Rows from block 3 of the image encoder of a small encoder-decoder image transcriber, named by matrix and row number. Rows with one number belong to one neuron. Each number is 500 + 40 x the weight over its row's rms, rounded and kept within 0 to 999. All counts start at 0. Numbers have three digits each.
After each neuron's rows are labels from the 100 images, of 14976, where the neuron reaches its highest value: "patch colour" is the nearest of a few named colours to the mean colour under the peak. Only what is clearly more common there than usual is listed. The data: numbers of one to four digits printed on busy colour backdrops. In brackets: how many of the 100.
# fc1: MLP up (encoder.blocks.3.mlp.fc1.weight, 192x96), inputs 0-95
# fc2: MLP down (encoder.blocks.3.mlp.fc2.weight, 96x192, transposed), outputs 0-95

fc1.34:492442507513514427445543477504428511502499488464416456539588512554537585510520506505522546472543533479602534478502541560476448487492516517427454472502476581491501460470526536461553562520515497431569449518534500484501494415562528498577526501554503487500539459491461501554508493509490459495
fc2.34:531549436433466523496513505513487453412504504478522597488506496496516456504489447557541476474515500513465569484449482501517534579425457486477568500487473431510470553463507479528487515472495483498503489409491511575533465499415494533410507482508515464533476507532516629469554482487432496488
patch colour: brown (54)

fc1.129:420490499539519479499468460471420444423509541507492517519518416557499511466512447404529480522419549404607504506601492559531500512555496499508437487495468488544500523419584479522503508494480516494493513510495498540516499516464500476566476529492490499407489503571505483506494478504472469487
fc2.129:471502440485501523531497480446600560487501514493496496487510525480495474514585524537502550500617513548480511590482508496451519515480514505468533525567535546437451437483481514480402450516510452496544471549450503490537474489508589515474574538513501500503495504411527531405477449471500479463
patch colour: grey (70)

fc1.142:556449488439516513530527501576469560498560506420454404578468470489472481525501539466497480498534465516509515557542494573589477465455541500517485471525437475518483484506543511492371471603459500467457470537501489500489486467496561555512504542445467452486504519507482505517494547539564520510
fc2.142:388553517507495501504491535477517488507486494583497545476487497497513555509488521480442504571473449457521479532492487474434474524557410538501546617504475485532499452492504483452444502506589490522516501476521486433450474479527466433467455475503630516493492503431499442509547496462465494451
patch colour: brown (59)

fc1.174:564484481525512457447497536531500473520473514527514499387506442504473519524469527503493528489502508510599457541534513494570487520494443589542615498514500527539518509500516538411560448500467489512521511512506561502516500492463544559444488454539372486511593493471492471488475469537495548493
fc2.174:509483490515513500509556519479439496515585473495552478511589430478482483515467497445523537531504408438471555406483493492457511500505446452552505470513509498415510573532484498524416455575499515500484506453464503453511598497482433509513527396468539442490492495514499451486489499464466454482
patch colour: grey (70)

fc1.150:500558472481518518503577489501546529410501470536524515617486483459487496576484505478462535499526562524509500528500518481519420475471457522584510550500528458577557547480516496503602567500503519538483474487487485520475455476500560548488538454499524521500531458464494559512579613485463482477
fc2.150:533520548505499504486425533507469438527471481501388469521543559528523514504490511530565473484553482510499521511450486503480488512494456500445583547604510592491500482421502527432443523414491509509517468506494545510458526500491421479526450485522541476566533561538501500411421481494522494512
patch colour: brown (63)

fc1.55:517393545513457499476498484488487465478497503507538465432470518538538559473443489323489491474428506543489476487540522522569501556492502514488488527500518503460554499500494533538495503497556429485551505520501484471505535502493433460434461423470474515526498543582508410500478500566503507522
fc2.55:450621435493557476462496502499479518511490429509482586538515512495500514524492459538501498500533498441499509495490504490505472494482470505557505500502488500441355523540503533532498493500499461462500470537528501498599484502429589497505518550543525516486490423475473522486497562363464533486
patch colour: grey (60)

fc1.63:476453536557469485466535531465465451518440499442544431480488481613506508529480500498489500461509441500500497500539503521556541503559475605478526593451464472516502528502486506608569516426502503519497471498562482513455574485435460571464561484518473416464502504482497452508472508486503482505
fc2.63:515520501570485475588485526498488535467489490551501510557516488420612541492499530442492515506501552515482470461503477470482473483500521442597523472560540506509505420501527615536472501542377519498504514500561530484509500504490506481501448515483492480546434464469503472498473514383515518546
patch colour: grey (61)

fc1.92:508440495470556577481534494513500477508468494452502498584498403479501565532511493489517513446482499567590496487458514472488500493526558496429487394473544448536537634410534540487504445486523577437517520495504510500494490513433519466483513476527516493527525509471451512536483565500500484464
fc2.92:483477480524508502507550535519499434446503507521471488517498519520506493534549506477452500505499482523577494554512524487545456499479476547500509516506497505486361395607542452537584504538502495555436509485489491471490474542476468568470405500506486490475499427534443476472492390467555540500
patch colour: brown (72)

fc1.181:522400503489556473476515527485515498498453475532497529489570548496508458472499498497467524459476515489491463439496491507464477458429450508417565460525477561527500531435506530485487550531500451510497480550470502531435519522597477494463569535639423494462475557481446494595483509498514501496
fc2.181:494488497500388517454499526487518492527500490456494468522502456512491503536502485455525501492513519495552545517473519496487491500527488494504505470406435511432484461583490452564483500495490497477532529463574432497502472503427500494517437429498540575573367498470471436482569412478458448468
patch colour: brown (67)

fc1.186:621472457471455479531521475646517475447619473453472500549577489485484575484501538521483512496509506548475483494471471498500491509471493542540536463563563513577454513562475549516429492470497526534488531462496529499448502512537517530499522467498528479506424459557501451495504477511525484466
fc2.186:516532527505491484522533503483498603458479569497452567466409530503481544462499593535519465509499508486500511517426494431521493481520512470419494502492523480406493507442490500490424567476505506518496464428503495474513499389571483501458469496479506498486523521414536512389484514481558503482
patch colour: brown (54)

fc1.175:498499515485508475465506479522565503514429536506548504589490477543514546527553474506559555501508509542555513500448499508513503507533575414513478502582507497521429476511522422529436503512538494510572440558509514496532512498490544347456463527483488421484539502467457503543447467508483511441
fc2.175:499482518469503516475459452490450396474513526422427599501510484503448482498500567522453498446422480495474527486491525494525594468575448513527507478487500502493501500554486505448516400494484487470494496547484540515467500535493532513511539449436451443513492423561491465491505510391478518569
patch colour: grey (59)

fc1.171:426515530553593515506525533501512506496495469497498512507455505510547480553527470476499459455496477441597457476451493511507508502590566460525505542531553496500454485507559531498461604496506493500492502503534509529546400491499600520533486473607547423483519502539510506512498478403500537484
fc2.171:498467512520495494574562506519499558467484566454521465540520511493530518502412498493547502499438460474450538499561525556566544497438485500466440535531542593494491408500489504498441482506476440450499535605503477489530531499528444418493493581483496502512439506486510454501443495543571501549
patch colour: grey (69)

fc1.112:493503493471511507501485514493528520621498504507541500433480502495517503496490522416508497497499507529518484535467676478558511535485517409517483515492503515560524533459436506433481460472426503496500640498471506520481500495500459539406489527493517489571508495532499442492489459511463480505
fc2.112:492528453552544488516492487522500450545532526500505546530519533503453512494499492523486449555496478500539522454523498546507503573503538519480477501388529440458504506551551519534504503495582531470493418516452516437541538537391487523453476631500504471503397521476484574474547549510477530513
patch colour: pink (44)

fc1.145:522529492536557519479483489551549533422474518513500451479575449547451472496562476500476449490482453423500444567468493477504529560476476441535498572510501572500498504517491473450512638413500514495500517454526464588486502506503439544448458485553471589522504467488500506504472489493534457495
fc2.145:545549539479484553512534488440452496486497484618502502572514451428590486555504478435438467483501500520485539490474492508502556502490418583501554481591497544528550499475523492497525495550556546418510501541432514452491510514492482508567501487498512474548513535501436495462493579468509455532
patch colour: brown (56)

fc1.66:508585524563489487535562485511475499476506556526549500440492498506518536437500421530608537544533493527460537508525508530452517502532450526444503396515499485435466501480520521523581496497471515460524510505475546541524528532553468508461614466477420507438478512476478467508459535503463413488
fc2.66:502479519563368501494410482510491572490487491493543476480497444505504513539498579573461500471442503438528527485543507526616488504481535490554469509492548486513484449497483475433444556576520534533546481531496524458474493474457515500500513518514536602507555460523483476493472499515574431505
patch colour: green (36)

fc1.159:533474531481480551526493497508469462489475476563563505485561530480491508545475497509462513545595500498500449508413567519452495442517510432491448406563531535527506490477517470523497618440502385578441542495511520504454499482519517501501517502572453521498550457515529515515489494494565536548
fc2.159:477593485531514442595503513500445514523503506479483488488497490518501546477534524500561508530500544451505474511507481510415563475527535472469505586573545524468485452495486481439549472530516552437498512499472404585498454500450417426560508470454556471498534571487495502499570481540543503521
patch colour: brown (80)

fc1.98:527531439479530492519452433498467504508510505508491518497579500601524498515449497479500607458557538478474478463500526443435555513559554506500503478502481479423435482518520499503468472508582514535482548637518493528509471474499454431458473484484476474504497541521485454524507478416519567562
fc2.98:525429576441431496427518494464471480539474544492454494412450580493488528531487431537509470512497436525523527574540502501500487487467413464478525510530517473517625548460447475429568522538494492487522530483483466471505460518460497532463500530506508495589478507460507533454505500481490491416
patch colour: grey (57)

fc1.116:465539508539499492571501434504588543471499524545561497513608507491512472491532472496503515523502501500494497552393472495488571571460509390422460489587500498504515491538476490515448487421486480427505515568457521571491528481501455453501431568512457520500480509507492499535519518452496525486
fc2.116:591535494445505500450527508514428507511601519460521502514482450585498482500456493533503501596556488494471536454588503536530529514559468516527578548504442500502498505472534516472474506546532540536507581452516500442529584502502520560491526474511517404499472555533415507495495458509465499486
patch colour: brown (52)

fc1.154:578478534536473501534576500458455475512508505497596461506463503522449452517535455439454478523478451497509518513447511613448499498579508466524503501469512433509536495459483526585511512544501489547497501527505481542565439453503506495588488485492497501467479630494528521530507553484488412507
fc2.154:476515498401484565469466505501544601504458547504521460452483510503522525500515502568568552524532479452472504510560494472434568503441532464567546462587558566502497546573508495488528504546531476511558520469566512551520497445512422481512488568542433473493478498507520494441503507533520542476
patch colour: grey (53)

fc1.91:565458502506505503519491517509550569449501499532475493496556538471500471532472523443486536573509462413489500503479537516446511523498442493482527510396496524471416557516456463561498541500489454468487578468521494517589492506495484506458487499489495505565474486413401481429506470397437504503
fc2.91:477502496401514508520496520437503504530533582425498521531508432515490500512470492499515501497495508566503380563437486438576506525576451464496466509527499488555612460499533586500449561500510473494538436533494530516479499487498538477490471577553510488502540544555502439482500499521520526547
patch colour: red (78)

fc1.163:512532544525428514505505461534495510568504424533492480586515516494494466568521480512492541551531467585515514514547523466514520500550495518599456560498549423500515485483496508524432441495549439473534510538503554491533409500467510462527507581456539512572499429523489468505523461476513564425
fc2.163:483475506468493508478500509503432518522524529494492492459479458523501522467373521503519455493522539478380515435475513550498548500517469483459557465416477514492571493458557465543502512503487481516506550499536463462480634513492494492500510395523480487485508551500455529506486498460406498593
patch colour: grey (68)